A small audio embedding model, trained from scratch.
Training: adamw at rate 0.0011, 17100 steps.
Data: trained on chords played on synthesised instruments, 52083 training examples, 31.5 epochs.
Rows from block 8 of a small audio embedding model, named by matrix and row number. Rows with one number belong to one channel. Each number is 200 + 30 x the weight over its row's rms, rounded and kept within 0 to 999. All counts start at 0.
After each channel's rows are labels from the 100 clips, of 14976, where the channel reaches its highest value: "responds to" is what is common among them; "peak in band" is the frequency band that holds the peak. Only what is clearly more common there than usual is listed. The data: chords played on synthesised instruments. In brackets: how many of the 100.
# convs0: first 3x3 conv (model.blocks.8.convs.0.weight, 128x128x3x3, each kernel summed), inputs 0-127
# convs1: second 3x3 conv (model.blocks.8.convs.1.weight, 128x128x3x3, transposed, each kernel summed), outputs 0-127

convs0.98,215,186,159,182,219,188,174,177,190,187,173,209,191,214,215,231,166,192,171,194,181,214,221,170,107,181,238,191,172,191,153,167,178,144,205,201,194,192,154,258,205,224,176,250,215,243,229,159,193,189,188,180,195,263,223,247,145,273,235,228,223,237,182,193,270,193,170,237,205,187,169,242,230,207,173,211,193,148,197,239,156,147,211,244,234,263,214,191,202,191,154,268,190,206,148,173,257,179,223,199,210,197,187,196,194,193,183,244,184,180,193,175,179,190,191,177,203,193,171,202,230,236,201,218,208,187,209,177
convs1.98,194,204,239,182,204,197,225,171,181,235,166,182,202,201,158,237,165,235,200,174,200,228,197,141,167,205,152,237,181,203,184,224,215,245,175,208,179,183,181,197,227,193,186,131,169,242,217,161,214,226,159,224,211,229,192,153,205,207,213,192,214,246,251,183,152,195,174,218,120,221,185,194,150,159,194,204,171,250,206,204,165,169,224,226,184,276,134,239,218,169,176,207,198,185,172,234,124,188,196,164,148,201,233,179,168,174,143,235,233,231,185,166,187,198,214,233,172,177,222,175,180,206,175,213,223,180,238,203
responds to: organ-like (33)
peak in band: 1000 to 2000 Hz (41)

convs0.19,175,201,192,150,214,199,223,213,203,193,155,212,217,197,221,185,227,180,172,174,191,178,196,151,191,189,242,236,159,227,158,201,190,197,251,256,231,150,221,179,178,201,222,193,170,180,143,178,230,204,153,205,207,216,239,216,230,187,199,202,208,213,242,137,184,179,198,199,202,122,148,187,182,200,182,173,144,205,162,179,242,210,201,231,230,156,187,191,165,132,163,198,225,214,236,254,167,106,180,184,202,217,245,211,152,186,191,216,150,185,192,173,187,181,227,227,191,234,147,213,167,164,193,147,203,209,234,190
convs1.19,163,181,197,136,145,195,205,193,214,192,192,221,217,220,203,148,177,248,204,201,242,211,199,176,243,203,170,229,227,186,141,195,175,169,143,232,166,209,229,206,217,194,211,187,225,200,185,205,231,185,187,168,223,193,158,168,199,203,250,158,179,245,236,256,203,185,211,126,168,157,162,224,189,173,195,200,217,158,226,180,223,235,231,172,140,189,258,238,238,194,213,207,171,154,185,152,203,284,220,197,243,240,194,161,225,196,198,172,145,236,199,190,214,202,223,207,169,214,178,216,193,249,223,205,225,236,210,249
responds to: organ-like (35); diminished (31)
peak in band: 0 to 250 Hz (42)

convs0.15,199,228,220,229,207,150,183,158,210,208,227,241,158,186,227,151,192,192,170,240,237,202,210,181,166,275,164,208,251,191,186,220,220,175,216,176,165,192,174,217,128,245,195,193,148,179,217,162,220,200,218,181,115,191,193,279,190,194,163,184,181,154,182,246,204,150,202,162,149,218,173,124,227,237,207,239,204,176,212,190,179,202,180,229,207,189,203,211,163,200,197,188,144,198,215,219,188,208,225,229,198,137,195,205,191,229,203,185,228,134,176,227,177,244,155,188,183,195,162,226,193,178,201,197,204,166,182,186
convs1.15,210,226,145,184,226,207,210,218,173,256,139,145,198,224,232,227,169,223,217,250,163,159,193,222,252,182,204,199,195,192,228,192,233,164,227,184,242,223,200,160,221,195,249,171,158,232,176,223,164,179,179,218,207,205,119,156,171,178,191,178,242,142,182,146,201,202,196,265,227,226,192,196,233,172,195,150,136,198,198,202,180,193,201,200,177,220,202,169,174,197,174,164,199,190,155,195,220,182,158,164,176,186,135,176,147,198,227,204,152,174,196,218,190,200,192,218,191,250,179,140,176,213,160,212,176,181,225,201
responds to: organ-like (37)
peak in band: 1000 to 2000 Hz (45)

convs0.59,176,238,184,208,195,193,160,229,224,168,223,229,258,198,214,228,208,217,187,193,183,176,190,158,200,199,255,204,194,180,194,258,209,228,216,200,190,161,202,196,177,220,220,235,224,211,220,159,167,260,236,243,214,125,286,214,173,230,204,177,232,180,184,213,262,217,146,187,236,179,214,187,187,248,229,195,219,148,236,203,145,205,218,223,187,151,224,203,154,167,151,188,184,226,249,235,235,154,150,218,148,199,228,245,177,211,239,166,186,173,241,189,169,202,214,193,207,189,224,189,200,230,188,163,237,193,163,205
convs1.59,256,216,167,145,212,192,199,240,159,181,173,205,218,244,189,223,175,149,167,228,199,163,199,170,183,254,172,228,160,241,189,186,187,182,227,198,221,227,207,197,173,161,135,145,195,194,170,185,200,172,136,261,155,173,212,156,140,212,180,191,164,176,227,212,199,177,201,231,245,175,167,196,144,210,206,196,182,164,173,179,197,234,188,203,168,224,184,249,202,203,196,251,238,235,183,210,160,157,203,179,152,199,172,170,159,174,205,226,150,220,157,161,143,221,180,179,182,208,193,191,205,180,181,217,172,227,181,142
responds to: sus4 (27)
peak in band: 500 to 1000 Hz (37)

convs0.107,170,213,172,213,222,220,194,169,165,156,218,210,181,150,173,135,204,202,202,174,190,180,161,205,157,224,205,202,219,202,176,201,226,202,160,125,173,233,155,235,192,211,219,192,190,202,226,163,143,191,195,187,199,216,224,260,146,230,191,198,171,221,183,262,218,211,244,236,168,152,195,222,200,219,152,232,185,176,186,203,150,144,171,209,181,182,197,153,247,166,191,251,189,177,211,183,217,117,227,208,203,188,225,177,157,227,220,216,195,198,149,142,223,208,186,220,216,216,184,123,185,198,193,200,227,221,197,263
convs1.107,245,203,229,215,157,169,202,184,239,170,216,176,188,193,168,212,197,202,210,207,226,213,259,235,222,201,148,175,175,233,198,204,247,211,191,211,176,206,210,212,195,123,161,205,142,205,207,147,237,204,218,210,214,225,182,185,220,208,227,174,226,201,168,228,181,228,242,250,194,158,200,212,218,174,219,191,143,235,251,217,215,108,193,213,204,224,197,220,181,200,131,194,185,172,137,203,215,202,180,163,236,140,199,284,180,211,224,225,239,207,188,199,183,225,203,212,236,200,238,205,166,195,218,238,188,179,260,139
responds to: organ-like (46); minor (43)
peak in band: 2000 to 4000 Hz (63)

convs0.92,178,153,213,205,224,183,212,232,284,168,190,178,158,177,190,177,199,170,198,204,152,219,231,214,185,148,263,157,195,188,186,201,194,204,219,220,134,227,170,210,190,218,266,173,188,214,167,198,186,179,239,150,165,158,204,183,163,187,197,191,191,209,200,186,246,227,240,149,159,193,226,226,202,218,238,176,177,185,256,153,234,160,202,183,156,171,177,153,203,190,190,181,128,213,197,200,230,181,169,234,191,197,120,208,253,181,202,220,233,138,197,185,201,173,199,160,193,199,188,215,150,185,175,192,220,155,189,224
convs1.92,205,186,198,170,224,180,215,155,150,230,241,188,249,219,256,200,184,215,182,182,164,212,211,176,138,189,242,241,192,216,130,241,194,219,207,167,218,115,191,176,218,193,166,224,188,178,211,186,178,263,198,200,233,176,204,189,216,212,233,206,221,149,177,194,147,118,195,241,202,162,144,179,184,215,261,201,207,203,173,182,192,204,216,207,219,190,153,200,171,211,206,241,161,170,205,197,192,192,210,231,175,201,209,191,140,233,187,211,237,180,196,204,153,233,204,189,214,205,267,155,197,184,176,241,212,160,217,129
responds to: organ-like (32); half-diminished (27)
peak in band: 1000 to 2000 Hz (55)

convs0.47,124,203,182,161,188,242,207,154,249,170,217,163,202,228,169,220,236,214,244,197,194,198,152,219,228,195,184,156,189,168,202,175,175,208,218,173,235,162,190,258,209,173,191,258,199,229,223,199,226,136,193,232,196,232,198,174,178,181,151,248,224,187,156,118,214,241,201,218,197,197,197,230,215,178,187,232,243,228,210,256,192,176,188,188,202,206,223,233,215,195,208,213,154,172,202,149,213,162,193,169,199,212,186,184,194,258,220,149,127,192,242,219,182,202,208,172,260,262,201,227,186,173,202,179,191,236,213,176
convs1.47,195,246,204,184,220,203,176,148,216,256,183,190,167,139,150,229,183,184,232,174,214,177,194,211,212,282,180,158,214,185,187,166,166,210,185,244,232,146,163,178,220,167,193,140,229,177,191,176,203,214,176,167,208,197,149,219,228,178,199,195,188,223,192,243,169,233,202,226,126,188,168,202,207,163,151,204,154,206,192,204,192,214,196,205,201,247,254,191,198,203,218,180,190,187,251,204,172,207,217,139,217,208,170,256,268,162,190,178,210,175,182,256,232,220,132,210,231,157,196,203,171,235,176,172,212,195,229,205
responds to: organ-like (36); root: E (35)
peak in band: 500 to 1000 Hz (39)

convs0.94,176,172,208,224,226,163,153,222,270,180,203,187,238,177,234,196,200,182,188,150,160,183,143,210,180,247,231,238,238,212,203,241,191,196,218,205,187,184,182,174,190,229,215,196,215,197,201,225,164,215,187,224,193,172,189,212,188,177,201,159,175,166,186,233,200,202,213,124,162,133,185,207,228,252,180,213,224,165,251,147,173,194,167,222,163,189,161,213,125,160,184,233,178,211,223,255,244,200,225,231,208,195,219,200,253,234,175,213,222,130,136,169,214,166,189,227,147,196,197,230,168,154,212,208,213,205,188,212
convs1.94,199,221,153,251,203,176,189,195,163,183,180,185,212,209,216,232,212,200,195,169,185,190,210,163,192,198,176,233,160,249,185,164,265,200,262,232,238,200,233,174,187,213,137,190,238,230,134,244,201,178,173,210,158,165,199,165,170,207,201,163,155,193,196,207,219,161,147,198,276,214,149,178,208,219,204,160,161,137,200,243,241,214,208,244,209,206,206,183,164,258,183,213,214,185,167,192,276,215,194,206,226,221,208,202,165,231,208,164,197,201,207,205,161,203,181,239,169,225,217,206,189,246,199,260,224,192,150,220
responds to: major 7th (36); minor (26)
peak in band: 2000 to 4000 Hz (52)

convs0.70,249,200,233,172,207,175,198,182,191,161,237,177,195,224,220,159,154,218,172,180,179,204,146,227,141,163,254,197,232,129,201,149,179,200,185,229,184,177,163,151,204,199,144,199,200,158,228,184,170,192,224,199,212,188,198,192,163,206,189,164,191,177,169,210,209,218,205,165,206,231,149,207,196,214,252,213,220,148,202,211,190,171,219,166,174,188,147,163,121,233,208,227,231,147,202,224,239,174,225,163,169,146,136,150,225,174,235,199,167,174,228,169,208,225,190,175,218,197,193,209,179,218,214,253,181,171,165,169
convs1.70,157,198,193,177,200,235,162,195,131,177,168,145,226,199,195,229,223,170,192,190,148,206,204,171,177,185,131,223,173,236,187,156,184,215,177,187,232,202,220,137,176,187,173,208,197,243,140,241,223,162,172,207,206,131,201,200,176,179,222,239,159,194,217,201,165,188,181,207,199,203,242,193,229,179,197,171,188,219,147,219,157,263,211,193,235,210,138,160,197,194,235,201,222,214,197,189,189,210,211,261,226,226,191,231,213,227,168,163,220,154,131,203,221,219,165,171,166,165,154,245,174,180,195,222,211,159,213,156
responds to: the note A# (67); organ-like (30)
peak in band: 1000 to 2000 Hz (41)

convs0.37,207,184,185,207,200,197,181,183,260,222,222,180,197,177,140,160,193,207,203,212,190,167,148,203,199,192,213,257,249,227,170,254,210,178,227,201,196,167,259,195,134,174,166,173,235,216,238,195,187,172,181,252,149,218,228,177,207,177,144,226,208,222,209,270,169,227,238,166,207,152,156,236,210,251,233,214,205,197,219,231,179,169,163,243,144,182,146,164,201,214,133,214,168,210,177,176,211,188,185,146,205,164,233,179,188,209,169,222,228,184,180,126,216,224,178,215,169,185,204,191,193,238,190,205,200,223,189,193
convs1.37,164,172,214,190,205,200,219,220,229,133,162,177,190,181,195,202,240,149,228,227,206,223,224,231,202,140,161,147,187,234,169,186,168,221,230,230,220,188,231,132,235,244,206,191,184,223,198,234,235,147,213,179,172,211,245,201,221,199,175,189,215,207,154,175,214,228,212,216,195,183,187,270,229,264,239,156,148,204,183,192,270,227,206,253,215,172,181,204,195,220,149,233,240,185,184,190,243,191,174,198,180,216,145,251,252,191,203,210,178,196,252,241,210,198,175,175,211,213,214,230,155,214,221,165,210,208,186,160
responds to: major 7th (42); minor (28)
peak in band: 1000 to 2000 Hz (59)

convs0.116,244,205,173,216,226,183,156,162,209,160,164,137,201,153,175,153,152,213,172,226,177,206,184,171,234,224,202,218,230,208,185,210,204,179,193,198,174,274,207,162,196,208,171,192,218,192,198,199,224,218,211,183,165,173,176,240,155,168,136,200,155,208,222,263,186,183,252,205,204,212,161,181,182,242,229,205,170,219,221,144,233,179,217,153,196,202,207,181,214,230,169,163,179,109,182,174,189,271,183,172,180,208,206,198,253,150,231,187,207,191,207,209,180,226,170,239,196,174,182,228,141,198,181,176,186,153,167,233
convs1.116,150,171,208,215,206,204,220,213,232,210,235,169,184,170,244,156,211,187,173,232,209,190,204,199,187,212,211,208,199,169,185,195,215,177,141,181,198,127,195,176,187,260,214,174,224,146,223,197,227,150,235,213,195,141,232,208,221,196,209,244,199,168,163,192,170,164,177,219,144,176,199,181,245,176,168,250,187,214,221,190,166,228,154,215,210,237,196,173,196,220,216,194,130,142,152,135,183,227,214,215,240,214,211,191,198,233,247,178,189,129,206,218,211,232,222,124,238,237,228,213,171,178,159,223,193,176,209,171
responds to: sus4 (27)
peak in band: 1000 to 2000 Hz (45)